config.yaml
dataset: "short pieces for a synthesised band: melody, chords, bass and drums"
train_examples: 26041
noise_aug: 0.002
arch: "mobilenet_v2"
activation: "relu"
init: "orthogonal"
lr: 0.0049
beta1: 0.8
eps: 1e-10
grad_clip: 1.0
final_lr_fraction: 0.05
warmup_steps: 360
weight_decay: 0.02
Rows from block 7, named by matrix and row number. Rows with one number belong to one channel. Each number is 500 + 25 x the weight over its row's rms, rounded and kept within 0 to 999. All counts start at 0. Numbers have three digits each.
# convs0: expand pointwise conv (model.blocks.7.convs.0.weight, 640x160x1), inputs 108-159
# convs2: project pointwise conv (model.blocks.7.convs.2.weight, 160x640x1, transposed), outputs 108-159
convs0.196:492481498473536480497477514524519513465516542502470543498565490467481512484501536485514490503475474469487446485478525459503479481495486518505527500453508498
convs0.197:492482495488543493484465486510536510457505541516484543482592499482494504474507511506501491488501492486484468489493522476517461479489516519493526496433504507
convs0.198:496506506501522493486487486520529483477486543517472509522575506506498525465510532507536528541498469486471427477474515468520486477477525502485528465432470479
convs0.199:493480491463537493509476534521515513462514542492471536523547486474474510489490546483514490510473469467486445482472526460509492494500470526503528499458498490
convs0.200:532503466526511501521522521490507541485489518496491503439481497489511477521489404483413470483508505521522507503511508481489459481519510469467495517470520526
convs0.202:484521539472423537535496497473470475529479449452500475493496503489501479461505448488517510466496511541510493472486453501509485499479508474472522514508476498
convs0.203:484478487487534483499506503522500499476513548498451546499569499471486501489501531478516495504492488473509438484469537472517473501496503523505529504445510509
convs0.204:508501478495531493493499534525531492464504516502476554516561504475490516475501535492533503517476483479506440479487501483534509482503508514488516484434488505
convs0.205:518505485517501479470521454468501458525490509515490515475544498520537501488502476536505498513523535546506516520514525526503459467488550463470478528439521541
convs0.207:492524492471516514521522536518503491495506547487492540541519502478477486472456575481475506513480471467527425488448469477512466465544458485464501501433477499
convs0.208:513483484473530504503481498502509505454505556500474548506563496484489498469487543487520482503495496490495453488491519464515469479497506516491531512428508512
convs0.209:496478506467526493510492512518532513462504536496464539515575492485494515471506539499504498513481489488486452495465556459488469482501493516489523516441497511
convs0.210:490482491471530493503474524518509510461523545487473544507546493473476506480493544480514487503474471466493447483470529454512483481504484528505525500457505498
convs0.212:496518467506497474521505532546532519501475494507468504515547476494487492471456520478488491496481466484480469489473489470459495493521502502474519483467485479
convs0.213:526509440535506476493492449483542459494495474525507495463523498504538500475528459526488494504532520547531522510504506526494453504492514461452495516448492515
convs0.214:520518470501459519506494487471513521517495479468477511485448479513491462492500436488485475485523520484522487504524484501484480460505477491474476504530490504
convs0.215:477525507488444505494498460493490495518476456480499493463504517524536478463529444500467515519537517558532503520520498530500483494508528469473490515531490519
convs0.216:522492480448545504538500480500507504457498548508473537485555504482507503460512483516471491520501527482535458502502531482503455474491480494486497523443504519
convs0.217:542497448470518503527507491487482464469506555507449552513569508500502483474486535500514480503508525493503455505498517487520445441520536465463516535409518530
convs0.218:487479504486505502497465508519525499451496499473471543486565495499490481479504494481531494502490474502482420496501527455513473471539516519471507504451483508
convs0.219:494478488469539492502473523520521511457510541504483544507567493475477513483486542482507489504476477471488449492477527461507482486501484527503522499441508503
convs0.220:525458493526532468460487498514508437492554546529466514546535485507509522476520576556568497500496506514487522500479540520474509510483516500496551509459479500
convs0.221:517487491476516492506535486521511504483479516495438525499576510475499517467516505493528512539489491480487450480471525490469501471440516508484509487438480507
convs0.222:470528478515473501518457491479497498533509455489482499526511491488475473478516480483479470493500499505504493489460499469490469463567484495430527523484442512
convs0.224:492476498509523462475511483524515484492479528510476548459569508503525497469490473501497482494518515492520478517505526486506457465496511496474487506469503551
convs0.225:489485491481538487498480512518527491459496543511471543502586501488488512494487522489520501502482489483485451495474535474499470476486501516498539505439503506
convs0.226:529515472476508504506514473478498464487478532516478515492562503508520495476491480524519514506518533534508492511505516501502453482489544472458498538440515536
convs0.228:493494481510512465471485455532530491481482471514486487451568498503513507483514437521476504505498519531515511519509510505488471485498548496475522516449508528
convs0.232:474501507482490515531481543545531526470471502497512477523508470526480527511502498500506517494463430476444491485493461474486516497465493531518477460509488457
convs0.233:498477490468537490503478518515515511464518544497470545510556489471477507484488546478511488495482476469494446489476529458512480483508483523494530504447503502
convs0.234:534494501504498498492504466461516513497488500510543477558520475552553536513475518582502505492501536502473529505507516512482498511486496464491513527478513511
convs0.237:478512469485524509494506480490470476473494548506478549508557513484509486446496528476496501515503503514513444500483532481525464463528511481470494513432489516
convs0.238:497476489474537490487473488526518511461498540510468542486575510487489501472507512495504499507493490491491450498488530466506473473490508516493519488438499515
convs0.240:464503506495497474517482498527523522493503494533495497521531504498484528456553495501494540548458466489484480462485491500477546499486458517529512460513450455
convs0.241:489505535494488505493502482503484503493506537529481491531502523535481526488548509517543548550475462499448495465465504485484519480475488491507470461494443454
convs0.242:500527487500450502519523493468466497516491517503486487477493528515504487510535470460506515516516502555511534479471507507483501537506497495501503485557484492
convs0.243:467513503491483507517488506493481517481513500516505487510466521489476505496533492456498521531471462501493479457467508483509533540518451536539512465566480455
convs0.245:508519478510453503528529492477458505509483504503495484480493526516508481510531468458504519510516503545502539487466499509479495532509506491496498486555482493
convs0.246:478503499505480499527508515495474513498498515539520479496460516502494517535554470462468518545491478539526531471476503501484516565519452487524498470571483455
convs0.247:474517494501485502510497495486470518482511503517494479498464519490479502503532484457488515524484477527508496458474507485516521548521457519539511474572490459
convs0.248:492525498482488504523502506478467519491512515526508474516451508498482513508522510460491520533484486506503495463471520487518526537524449508533501482584486464
convs0.249:467520511502466496514487507491482516498499495522497474508460520494480505492528494461485525525478475528501503459461499483502525550523452520527514468580477461
convs0.250:501549469476481492537493484468536534494470477518513460506531487546510509504525536517504538515497506529483525493493447541506507518485531478500535501459503492
convs0.251:508541469481468545533507520482444537504493508466485541501470487502505463502503452467477492501506503566518519502509511493549506535567496516473490507567471509
convs0.253:464512510529478471488482489497472510493500482520515460511463492511487510514515485482498527510483482554494520468465507477495530543528461511522518479576474469
convs0.254:482519489502467492513501483478464507492509503522499472493458512499488512502537476463487520526484488538511503454463509492513519550514459511528504472573485464
convs0.255:487524482516471504512481473476464517494495484520499471494463516502492498501536467470493517519491493538494512457472494490503507532529477504500514482571474466
convs0.256:472518496496475498511489491488477517487515503528500475504462512495483510503537485461495525532478474521503493459466504486510527549522457526533511472573477456
convs0.257:507532477514464514517499502472475514506500508514516485515467503503482487529502490464496505509490478515486493457466488475512507534539462504502502480566480461
convs0.258:509542479481446522535528514485439504519492491469493496498469510497495479508513466466508493519514491551520507483465486491513504544538484519492507498572473506
convs0.259:469516492502472500513485486488466518495506498522494471489468515500484508502540467460485526528484483531514509458475501495501521555514460518531512478581477464
convs0.260:487502498512490507497495499489468491490516505509508497483469533483482489538539460462502510513503469538488524466472488497499501539489467491534486449565484442
convs0.261:504534461509459510506517483482452502521493511507481495489493505508512489507538476468490509521515515566517539489477515503498489523530497491491508502541478501
convs0.263:475517495494466503518492497484464517497508494515501475508467514493478508505531488461494517527478482523502496461468504488509526549521457525529516477576486463
convs0.264:487519484507471503518490485478471519497502503524495463499461504502485509505542471471492518524481491536504505462470505492506511546521462511525511482575485468
convs2.196:531510542506557546501525465499502537471505499491533554492554566515492480474549482522471486515533497463475495518513526476525478462487496467496497540512452509
convs2.197:517514486456504522556513503480481522453473494503506497551542537504450491517535506481486522532486486498460483500494488473494529490492486502494498507486512496
convs2.198:534518465518490507513482502469475505488486471511479486478473532504450484459513503442498478490520499484502506503531534440510500483494505527468518509500528519
convs2.199:486495501517503465482472483510546557495542464520499475497493475551503517488538519532505499487490470504435516496479458495481535500467510522501505474492504504
convs2.200:472564519494457522494488502511460521469508477493553499476486531484474516499492454489478531514492490500499488477510524489533513511552508512519498541527487490
convs2.202:462518540502497480487508482520499532486500523518533545477496524519510485491503498508462505530504479502500470517515457503495495466551525482470465527519450514
convs2.203:498497529525531484529486534517506498488479485528543492544539537543468536526522501477502557560507470493481506487483530481483495507498457460491484491510503488
convs2.204:513494489524503464499537525497508480499519481473501516509494496428490468500448507505552497483517490466504438499490463453480512492532488500439534508465500521
convs2.205:508536517493506506492472497503447521461507464489550447446482486469471486477469504496518504466483521473511466508507482496518473475473499481495494512493530499
convs2.207:480488537486490484504515522527487504502459447474517509489475525515465475538498482473531528522475494497490503514500483502445523498464504498491439489473490512
convs2.208:509481495521515538495502499492518526493518515477566544515502508472548472473508471511519480524570459459532516543519489467490471500511460510458479478505493510
convs2.209:466514509519546505517496517520541542495543523551485519494509492501507525496503496476447487519500499510532550469486502505516507502529452462493495488513470482
convs2.210:533483533504490472517549522517484488492479495497542517503523522486468504529475541527524546501511508526487464498492496502497486511502469477517455496522563524
convs2.212:531508451513482495495488512523511509535503483483486504485461496480491472499460474472488476477508518481496467473529460461515474481492515520502520474513512505
convs2.213:533532469509509504540513503499475476490473496507503522549544471515506457483494473492492518481532526506532503488521498470440491503527457472491550533520490514
convs2.214:473494485488512507502468507528498452502443478501503500500522505507468498497470489498509487473497489498469522490545483509515512497552529510531544504484481482
convs2.215:481481507491514489480487492513467552468540564499544505492529511517494523556529517527516513502484524530521479526523561480532468503503491483509518551500490524
convs2.216:487470530479515500507482533545497543433485504483541512494486480514479481520514495478481526512472468484488495513507561474466481480510478518512478489502440490
convs2.217:495534507509495507510508514484476516448464488499586479518502540499512516514464531487505541531496464466467477490519465473487507499484483496461451490466502484
convs2.218:475464518516488516462508501502501484514534505482529540518471529518502507503498528500528522523501501489477534511526498501462506535445512532487474504481545533
convs2.219:479497471522561509477513497527508519469515503483488532499512501486492498558479479468523517518492453495513479511486526500486501508509463472543493489502553487
convs2.220:516488522496462490497501502492521510513537483509495531524459564529486506484507561495502525513478493505487481482466482513446495465464447484487478492472462507
convs2.221:508520533496505526558505543521523526474485501527507455527536504492483545492522454530476552545454465497468476470483487473508498480479474492481521475487481476
convs2.222:485513547492522475505538471499488546511470477540539497502506538525482519493513530486480516574488512505490492500485471514456500477518493474486458511481460495
convs2.224:504562499514506499486488529492478468472507497484534500465518521454499471488450500478505489460530502484534518516523478509529478504503525486507523526501547521
convs2.225:474539553481478542534494496499504485528482507497554509514553536474530503464467498498458505511507487508512468483503471455523472483523462503472508501505468491
convs2.226:508483474512453488486459550511514459514474519481482494529480472492487494553473490526475509493498477514515527540522526515520486524526508494516547500507531512
convs2.228:501462513509509505477522429471489547484511486496480452483467499532491476473526465513482531528495519514492487466500496505481472503438474464477458509499499504
convs2.232:519440496475505441479526469492462514516518504486502506491481461474489514566507499554543486479481516472500479507513523508487475496476511475475464547474519540
convs2.233:488508550505521459502501519525513514458501497521477477506528481534478499528473507502534540498461476510491495493498537496473533513471514514506540501486460473
convs2.234:481532500490445499514489523514467505523485501500499499512438515496496508484505507486463514545492499524530509513497517497498504502556468499499529533550471513
convs2.237:444538539528515509498502500527526540504476488528508488503494544494490547518485507474518538533452459482449486433480489494487547510462489545518472456481467467
convs2.238:509493557508517521512555508496486486524490496511509504476526564500500512544474515518502516531499532524515475505471468478482481504536530463417488504483506538
convs2.240:480487511502528516486443509550529530475468475458507498487499471521455487479490486514494506478482475507492509524565503475557502493540517539490503488535463500
convs2.241:553515530469494500523569487455469551546490484463485522496481480435503460485483516500486478502512551489553476532514527514539442498509484479483473547503527561
convs2.242:510482471490519547475507486490509472475500505496482451505530469491505528491534484521524494505496515492493524471504540535538509531474520467537527522502505511
convs2.243:486514493450454543531503519506494494521506474436516544531519513468477470470502498492490501500505512484509453517520477506478480504507457525515523517516503517
convs2.245:490487504503528485489474475532498500501506542496545478510538479530534551524510495538480533508487503518486516528533515546482502511464515484529491513493502504
convs2.246:484521514448457461519511496535486514505464482465492475524498502546498499466470466519501540491481475471492427505512495465498512504520477510489487509531490511
convs2.247:541508464505518490506566492456442549518497540496518531472508469481497480514534493530442492539518506506511505499485490486502457519500497480503503507509517513
convs2.248:504506494476459517518507521492484481510485537464494532518489435494516502499524476518476489506499533529536509523513498518534482495524508500454517533529504532
convs2.249:466514493535495469454463471537499502480488479509543480466515496497512482489493550519535518480516453479453490482498460496509528458483526513505510460482506474
convs2.250:487519528492485517514535544531521432532476486479491498506490471455487534517460468481562509490450499525517519491536537500493502520485512533507507521476486520
convs2.251:504516499501455506516532499497494531534494468449471484500475504488496514474532476513452476519472509491496483460497483493501484499509494481483481539532531540
convs2.253:502487539485561482516511517546494529474493497504524496492528520463479515501491544516538522512486474436491441497511494484513533436502478533489460478447484494
convs2.254:468518491519471463501527517496477502541511510486502527527501473484468505496526491502463496537478510482509475500471499484496477482506471459496480548518478526
convs2.255:500461459505513460483489490533475495547508501467448532502480484444484507462463505519517486508514497469487479499527518472493492469500477527519500503479504519
convs2.256:515483462493490490491534503510487545512531471463492533491499551499482490492527520522476482524512489503448503517516536481479499493520493503502490498511466498
convs2.257:474509491490520538537478524507532474481516550497503530530545473503529517517512500545493506504494503500483535515545507516554509500510531517521510498476500498
convs2.258:490434522468529462508517476527495469491505438505521485517528526528471509491545510503504507541500479475499500478478438479432512493472476503502480498479485489
convs2.259:513486461492510477503493518530461502518471468455486476461495459486467504511510491500505483482522502515515520497523533476506473526515513517514489527532518534
convs2.260:470507513468507497521495516529484513489482514461471501528507460499494524494494529538495498531470492494461506517526512506492530481498483529528483498477482490
convs2.261:494511512504514549531499488512489542517489481487430507515526497502466506509544440458477480554477495459482496460478536502479490494498455481507463509509477497
convs2.263:499507475543474466465502508516497495492480517510530474479486443497506531520502525521496519492491472512477539488502483511488502506490496475532485480513543491
convs2.264:493495512490479548538460513507495481455507512521521473511495537511451506496498501463487524499496512499475470480532464496529477514504453504534498513508508485